{"arch": "unet", "model": "class-conditioned image flow-matching model", "dataset": "rosettes with rotational symmetry", "train_examples": 195000, "image_size": 32, "horizontal_flip": true, "conditioning": "class", "objective": "flow_matching", "cond_dim": 128, "targets": ["mirror"], "num_classes": 2, "cond_dropout": 0.1, "logit_normal_time": false, "norm": "groupnorm", "activation": "mish", "weight_standardization": true, "widths": [64, 128, 128, 128], "blocks_per_level": 2, "scale_shift_norm": false, "attention": false, "upsampling": "pixel_shuffle", "init": "small_normal", "residual_init": "none", "optimizer": "muon", "muon_scale": "original", "lr": 0.035, "momentum": 0.9, "nesterov": false, "orthogonalizer": "newton_schulz_5", "adamw_lr_other_params": 0.00077, "ema_decay": 0.99, "steps": 5700, "batch_size": 64, "epochs": 1.9, "lr_schedule": "poly", "final_lr_fraction": 0.01, "warmup_steps": 1140, "weight_decay": 0.03, "adamw_weight_decay_other_params": 0.01}
Rows from block 10 of a small class-conditioned image flow-matching model, named by matrix and row number. Rows with one number belong to one channel. Each number is 500 + 50 x the weight over its row's rms, rounded and kept within 0 to 999. All counts start at 0. Numbers have three digits each.
After each channel's rows are labels from the 100 images, of 14976 (inputs lightly noised), where the channel reaches its highest value: "lies over" is the class under the peak. Only what is clearly more common there than usual is listed. The data: rosettes with rotational symmetry.
# convs0: first 3x3 conv (model.decb.1.0.convs.0.weight, 128x256x3x3, standardized in use, each kernel summed), inputs 43-85
# convs1: second 3x3 conv (model.decb.1.0.convs.1.weight, 128x128x3x3, standardized in use, transposed, each kernel summed), outputs 43-85

convs0.63:530442495439567470486380466467520476426492501507434529524427471435536546407549486540507469485532582451584505477517523552434546501
convs1.63:485386506550523508519483478400517506491439459545542546534482468592531483489582471563487522503534484529607461615469482474427484506
lies over: rosette

convs0.119:527437400532471505487464502476521506496453423469415494494450446523583487475518521623496624540480540495519512533557566413496584558
convs1.119:437501501489523530493465532523462485426571573516549478432429533531464570489535529513553490526503507595548546480443672522571480527
lies over: rosette

convs0.1:467532557575447481477304491543405531436563527489589571502461590428546490578586502418485416446568487443464478578500448409524527532
convs1.1:450524532457490456526430512492511479493452526477432455423431486460545548566530639563443471493559572582536543481498514464574484438
lies over: rosette

convs0.123:493576536474454483427571478455471547496548539481621449507632522535439518431484453496539498484515501511505611480438494547451464349
convs1.123:473499506552569500440425451458508463537509466475482380468535501540480613520534474562473587515575511470473493560534488577552485502
lies over: rosette

convs0.81:495558453507493477541491471501544467477454532442533470393456535429459613562538478552534511464466554479592578544469465536529462491
convs1.81:451417507438550570516524482480447499534507475523502497497479521474395498392538549480514523543535506590477553440523536538528437449
lies over: rosette

convs0.109:543531419612539513485522478498418560552505456500453535529479525502480430479529546466621578536499571335468579481449438627384492494
convs1.109:548515485554459454426482495485494504507492487591460600515493454509526566480431508543456352520540524495534456376548482530384441535
lies over: rosette

convs0.5:457516543578558488501504507484510542583524550537503602510534596575517431510443506494608647497530476552553577503446562567498559354
convs1.5:532552473394480486510436498579517532517638518473480546511415512484486502480561576464444529504481463547474510540548500434466477457
lies over: rosette

convs0.112:475532470480559474579500512547473529470487482435479568474459515479565522437564577647483451545559501376593497564497509358507550569
convs1.112:492444510499528437519505415538456501534450538522422546492452492432435516515515476456547501497471410491466441532406476586553488510
lies over: rosette

convs0.76:540506509459499506571530515520471595544462461549473517494464547549516457546549543501490476546476513418442454553481437369482465499
convs1.76:515448503444461492558543501444451490531574501491502402455483531438500523530461520517472487522452493406453509542489503484534631569
lies over: rosette

convs0.114:506519543537491546478575474462443492591472485486602476443607482563375470412442519492548463448587504455412613476477501516445527425
convs1.114:427474467519509548435437479547554464483594513492543410621440463472506562460501483435545550459586498420465489531552498491493456495
lies over: rosette

convs0.90:491514517516539520504493502485502467438403500405479485505509512551507498521544558539527516528554508514549536209515553511531537548
convs1.90:549433484468511473434440461580389482511439450460467404478445508565432555680521548402460557535495556504509551451496501470447449607
lies over: rosette

convs0.126:493537473458519445482544537552590549552491401477520486454479421531511499613504541507444517513612497621440473478391510362570516525
convs1.126:523428521549498477540508515532490564459484525598597453509520500496518509474507507514391457357459518438496469494481548504514510483
lies over: rosette

convs0.72:558530501516468501496553574517458559508511484422539543460536503521491445483559534518452457554499494466501474588538480439428524570
convs1.72:546596513587495604459516590583523455385459500464553450457620508486569539501487479441480473498497541505465472601450461427505524480
lies over: backdrop

convs0.68:462551452443446507564548506519524501531501480517493488510488424591521452466499549463552508554541487440473412406389493436493447438
convs1.68:462530490518521463540510507502547428467588511519504499518485517517525594517490483548493498519645538442529517555504481576546505531
lies over: rosette

convs0.34:479571416490429502451554420511457575558505548567555488602493496460513483409526494497497441464500480360595507496562464599472528480
convs1.34:486462500552477580552584575518471550457500506509622568593505652580621437483502519553578522516493482545541491493448410567497491528
lies over: rosette

convs0.53:539479411332574483493499486490562458420511403462307518507441433484398529477535496523435533476419503501596562492563540558468514501
convs1.53:553469601579461449447409427483505462451475514496510491510519498451480499540448419530469531483522505474515467518459453397549566538
lies over: rosette

convs0.33:503503485583435401431533520437572559432524496496532588621464545473503529523498492552538497430514486558443542572458495521528449490
convs1.33:505489442473508577542580458490461521445466481399494599541477475457404504591543495425502447495491439487531523511532400413417482489
lies over: rosette

convs0.58:404481376431515491514525431446576544467509382647416498565425419564474489536543469443522420495512472416465468577508546486570514520
convs1.58:445555450513519456535452429388460499519412480458440460433540441464508521446476510451588544454581573470519569532530531538480577494
lies over: rosette

convs0.108:550499456448521511575531474527407490545448417450362473525490454533525447462581522429504426585475547349506348443505429391461468611
convs1.108:518572499424497436481456450501471502516515473520459445513397510492398484528499400465555490501439360517503422527520426554486527526
lies over: backdrop

convs0.62:427554518445491498540509512482580502521481582578412539560524493441445496534493558480481513480534476587522460519457488576498538527
convs1.62:464463561620504498421505505431517472470443502423466522628589452537575525562501479563520555458526519509605581521435509479474466452
lies over: rosette

convs0.12:439487444635495457517488478515488523520594423475536507534487512511460520542528466431541437522407437538443410588515400430471455402
convs1.12:538604512480496497437464478526476480504473516409528501464574531508486408444437495395492495481501490474484484476459517532487487546
lies over: backdrop

convs0.8:461481571613554508493534454543572516391551652474574502517534487446627479328425476461436368494528557455605470535523530776381545526
convs1.8:435502534441491418453493510513550506535493466539511482495397585387495504473508594567538451539558496449447434504574526574462456458
lies over: rosette

convs0.85:508525519499538497489497446496543444478418535313510517443509523504534530505538500534541520495533522566545548254519562556496535490
convs1.85:462385506454481447463473463459547515571504458495429541500488455509501488608501495674474522453471490518451491473537571492604421448
lies over: rosette

convs0.73:536414474471522530553545465461512546512482512470460458493487607413519442543512509496532434498498450505429462515478510477526490490
convs1.73:478544484530531500501509510511460525449516619587480474442505446544489458520520536427468486430527542432493590434471504569498397435
lies over: rosette

convs0.25:513575469572439426478526476488478544557437500549549582495522537418549546505523449401518504454566528627487481536464426566443562428
convs1.25:496455417496520522508501490497444475414525487441521442565548500589476470499490505516530506514489424404609528503525545585478493468
lies over: rosette

convs0.106:540477510472480536510461492443631562485482367558496584531519507436564553540534466567500645476497480525501541504526581322539474416
convs1.106:556538504507524468546417435462487544517473443519541571431433433473459468461536448459466350620423458526507512571445490480497576547
lies over: rosette

convs0.24:465487512459576551503529433478500559589543580582414515524539521493505380450481515369571520508552548491455394481546443581476528457
convs1.24:450510477498497556421560597492503430554509547526553414482525497589496439568503442502475557402493422402513383579575617458531435521
lies over: rosette

convs0.83:506521530544494509464478461518467414503420471450420471430486506531469575469517530477483555538483508482492524489487572529542479482
convs1.83:488565558523546535542530443493565549477587480544523514527404486513482526389420518564495562534603485492480541493459496436514447465
lies over: rosette

convs0.20:551496500471437501538508508537447484572460476474452453466521486497442514485505540490520528524461481425515520536491483445493449538
convs1.20:568492548581518476528520479485549482542467511446486529546477503530562523543582518539615473532530501502474580478458523519524543508
lies over: backdrop

convs0.44:472492571557378487446449381462382511549465538538478550541476460459483455465520489444516651521480590410530620539491520507410522485
convs1.44:387555523529443524520504462438514465398579459426498527553423578530535464504532419469477532377471475478538528501506489402502505536
lies over: rosette

convs0.92:451465512508524451493372468445436521494417492446524504509503502458496552479479498420414408439442467526475469494552438429543521471
convs1.92:617531480558545495482524432378460497512468457568437552507512510513508502420517521552595498545498524652455465440409423548478634533
lies over: rosette

convs0.124:509587508520546514427480452485526536628481408428595536423515529508544580456547464566522540525515513501571727470510533577453519515
convs1.124:561441482546485524541441366469456505559515445509515496423472561551450478400471538464487477527472456417587517557515536557544458617
lies over: rosette

convs0.67:582471491423535564517588520567532462576510583497487500466534495472471415509453550482492489527443460439475442495527417431480468477
convs1.67:541512522451535450489453592563528562515599517532470526530460589499507444458528470507434514510562533418477474440534528514498458438
lies over: rosette

convs0.50:535425474437547514514555482497510398506452486512389405517420516469450582502526488403528492477516491516549503556526536465470460570
convs1.50:493504435448520512479434533411404435658440438408464485515444504523492536504487607499484496546500529529495489523507485520485513523
lies over: backdrop

convs0.115:444457519403621526488462463476659529421525639546525470574554577405560533401513509560457366509533502479558454541619665673608524471
convs1.115:534417548478589552408518508502485512540465487483505525461552532555429489459531588481428451461560546542485592499505549501506608519
lies over: rosette

convs0.61:460447518407532501454455487488500468412553499553394535494493595449563375514475537391530435500592543652556404524468551545533539471
convs1.61:546480523637478567525558583516529515455490509487597527534637490483487473534450511505510509457441552496521481472561515434473474519
lies over: rosette

convs0.101:476564491548550506520476455504453591627482470530503558530460435484471552537522426468530567462473547451479486455483388439406533498
convs1.101:470501491484519467459426481396460475532463447468416535546495422465487487548586489441469490503473391507596442518418476467380510504
lies over: rosette

convs0.65:472501492441439440518453529503469531520477435528520548468387537474520470494484494382478480499461465429434443566447482523501434469
convs1.65:519461492499490431501464444518410499460445555446477469581462496427559480594546661506488599523526479506490575504494478430496521569
lies over: rosette

convs0.69:520562508434486519541565504520494580579449475531457557542547531498538519479573514541510480560529543501516573491510464462464523516
convs1.69:423533519530499528584481524570529523389583581579528504437531484588515500433476494589511580510538493463528492515454489550605462571
lies over: backdrop

convs0.35:476443523545427508499549464447542495492486556495445498562510523501388670448516463566509459470455488398592528502437561462503498478
convs1.35:429493573484577563474561528505507533441511523447551549516431484540449479535465499563465574501553451498541506450551416418526635563
lies over: rosette

convs0.54:506475498490448507481461528459447557533579494594457507456581544486516489476591470462620547510538476418503559534509496502438496393
convs1.54:486480482539457484419422516448569351534472435537461438526567457492532559523588552521438496472507527488496480497537544509581529537
lies over: rosette

convs0.27:541538450498485537513553560508535554526501459568535530463480543521449505660534493437625561482490529565459483435474434461505512462
convs1.27:575488470525495531560538541514561508492399531473467476504617535502448429527478472537513483550462402451571471514479504429460470548
lies over: rosette

convs0.118:523511490485564458508524390544453435516405481390477593483509523541607519463564557644570565534559555494536597359551564466486548498
convs1.118:579434498467497489507438434609601526519501430423469445459470520473421435487481516437512516547444523474407454484484529435557510495
lies over: rosette

convs0.82:504524508547566455412514494501498469537441416472526505416503586500502519458490435429531496440537542517447501507489471505550455447
convs1.82:533489474520498461378535490416442512440431486538437576472523516589617538454503542582557513508435478634523504420414509525449594488
lies over: rosette

convs0.70:529503507501395508453490505552350527477466465540453488463586534529461358432561516464515458453463489537414431513451397375440406646
convs1.70:495545495524455501478443477460477481405603599500586591528584488498548460545526415482540521477400465522473489546477545506530480500
lies over: backdrop

convs0.39:475455471444496434528461413539502492511400483424444478474435432466470536423519491475521476520443494454494489426502507473453472500
convs1.39:384484541508529532547542530540574529446483606441514527418576504485482505429499498604553543506479535493412529475459484524533457477
lies over: backdrop

convs0.42:444584524554383484491510455486540512505486558399480509456592443542439603451560474495516551505484537606584511479449440561513476545
convs1.42:490500492437503642511614468437438553617514482396467555527449560488483548501468531427503578512425541486443556469527483523555544633
lies over: rosette

convs0.120:462523432440549446430512492453453547429512424536462495458494594559552351425538499446589464570560537531504422484596528425491591390
convs1.120:532466431657526522526522494503554521499551509595532466527611479514573589560599573500499534549554535570515499523500488522568503475
lies over: rosette

convs0.97:523487458481518527544455531484430494487473421483390480429565484491454412506498470386495487566421526446427359398434459449484517455
convs1.97:446425466406491469470442479574567528557517526599553511540516524506493513494454482494489419449531478468496546495518428432509499466
lies over: backdrop

convs0.30:471538542448547468497496538457584495436457475502521602538545575480585535618526466513437378492571523633423509481490497470576473494
convs1.30:439467494462555637513550521434435496501443476447509520485543480497423410510440418498530450551491368384568555515585486498462452455
lies over: rosette

convs0.31:484509551500467572495553537520597460540468531474486460434565470500495531495479489571481502477503480608564473394435525481563471515
convs1.31:528549458493516489471480514504470490512449461472450501552545417489450504508431359525546482534451397406566550618455566482516439539
lies over: rosette

convs0.79:459510447492448455547521499502448513534529419504546516436437534501520418542462573526535471498465439435480477450407494443554439460
convs1.79:569532496421501555494426532509494533531543520462510441458414588481482548543524509453473539571490487454388539438514476453508535484
lies over: rosette

convs0.3:480565544509520545408492454472537495432571546504658538462549509467536424568582514539520457528633520606473457535611454423482542494
convs1.3:433520542434498496499445407534468433495496448409426443468428488434524527468488538508418397520569585479461503488497554486542516408
lies over: rosette

convs0.18:413509491581439504532422422512462508527488573495499512527479513485547547514559523505460430491459433498527645495474384678433484509
convs1.18:492513432486395471489527518477491556442458482535504484538562554524465464475546445527571464478510481466530406522460573502443402430
lies over: rosette

convs0.77:491558491471428471595536463495450474576536473464486538457504481514434432546470539422578461511511440450420427468445431466464404465
convs1.77:463513433516557549521493522602553499452550577493469531516473557499475512536470467500484514494466595517493512458506413512482546511
lies over: rosette

convs0.89:496480447434573464485523468515485420479409428437520477524484429450528489471530441579485473509460472526520546581520459472490489521
convs1.89:487517501451455426508574427498566530491536503572518647484551489490538466466471451508566430607532537578388517492496518491515587498
lies over: rosette

convs0.22:481526482529519500513482509523530549496400549395499542502488541486533502542534514521571503519538491535516498302507505563490524480
convs1.22:498505487600523507522544486600658470517413488436446523468565376462452490501497499481573556490466529459491551598430489418467501486
lies over: rosette

convs0.99:553464457433442451467471489494433512456427454506423498539438512430462449430529432442460455441459527448471426594563450438447487572
convs1.99:497570477499530509481458496486520525554502474423478470472495515509451461549524480465527520592490490520464577594491453535442375550
lies over: backdrop

convs0.37:460507510488505507516466479538535553549467396535481554489580553511531550521527567424524546520528463626486409470440528288513486415
convs1.37:520516454468583558554496531482461573513429466406484541427430437452513538497464551485497508579490465498471560489442460474564481555
lies over: rosette

convs0.86:500599491397589464517480458417492419558417518486442491525513573516538550395525466503492486512480470466476566476486432537476506461
convs1.86:536555496510478455490574462542547507547571483607483510430494570479520471469532508436521457513575544467389520487519431476540586460
lies over: rosette

convs0.125:531484460452531460540486483538477431506534381512396405503544532480486424414490492412526380570559469481535339479442464379458482631
convs1.125:422477512414457580480516508601504572489550574619546587604541545434529474575482410542468477483466457475568457522447526502546417408
lies over: backdrop

convs0.9:495506462563484442456472488478359481499553489422507456473451540467539372477508482418556488487522517566440334569627379459493476529
convs1.9:572535461497452532480587626537520522521455457538428518421531471494521522516471504598514528496451610614414504417472566466494560494
lies over: rosette

convs0.78:498478462366538511595569456578454463530571423489430517489493490543572383555547578471431481566538511446514434534539461451536505601
convs1.78:512551500458488484553525500503530373488479535551527490468510548454587456517502501559500487454498580514483478489477490482493499515
lies over: rosette

convs0.93:517495474516422505417463457447455563462428476455629473448546459491496420471497460534525441467519537537456464583506509497482468497
convs1.93:517525427476499496474561419407461575484576463562486490525527487551608506430480493469553505478550551563483546442550490620505483563
lies over: rosette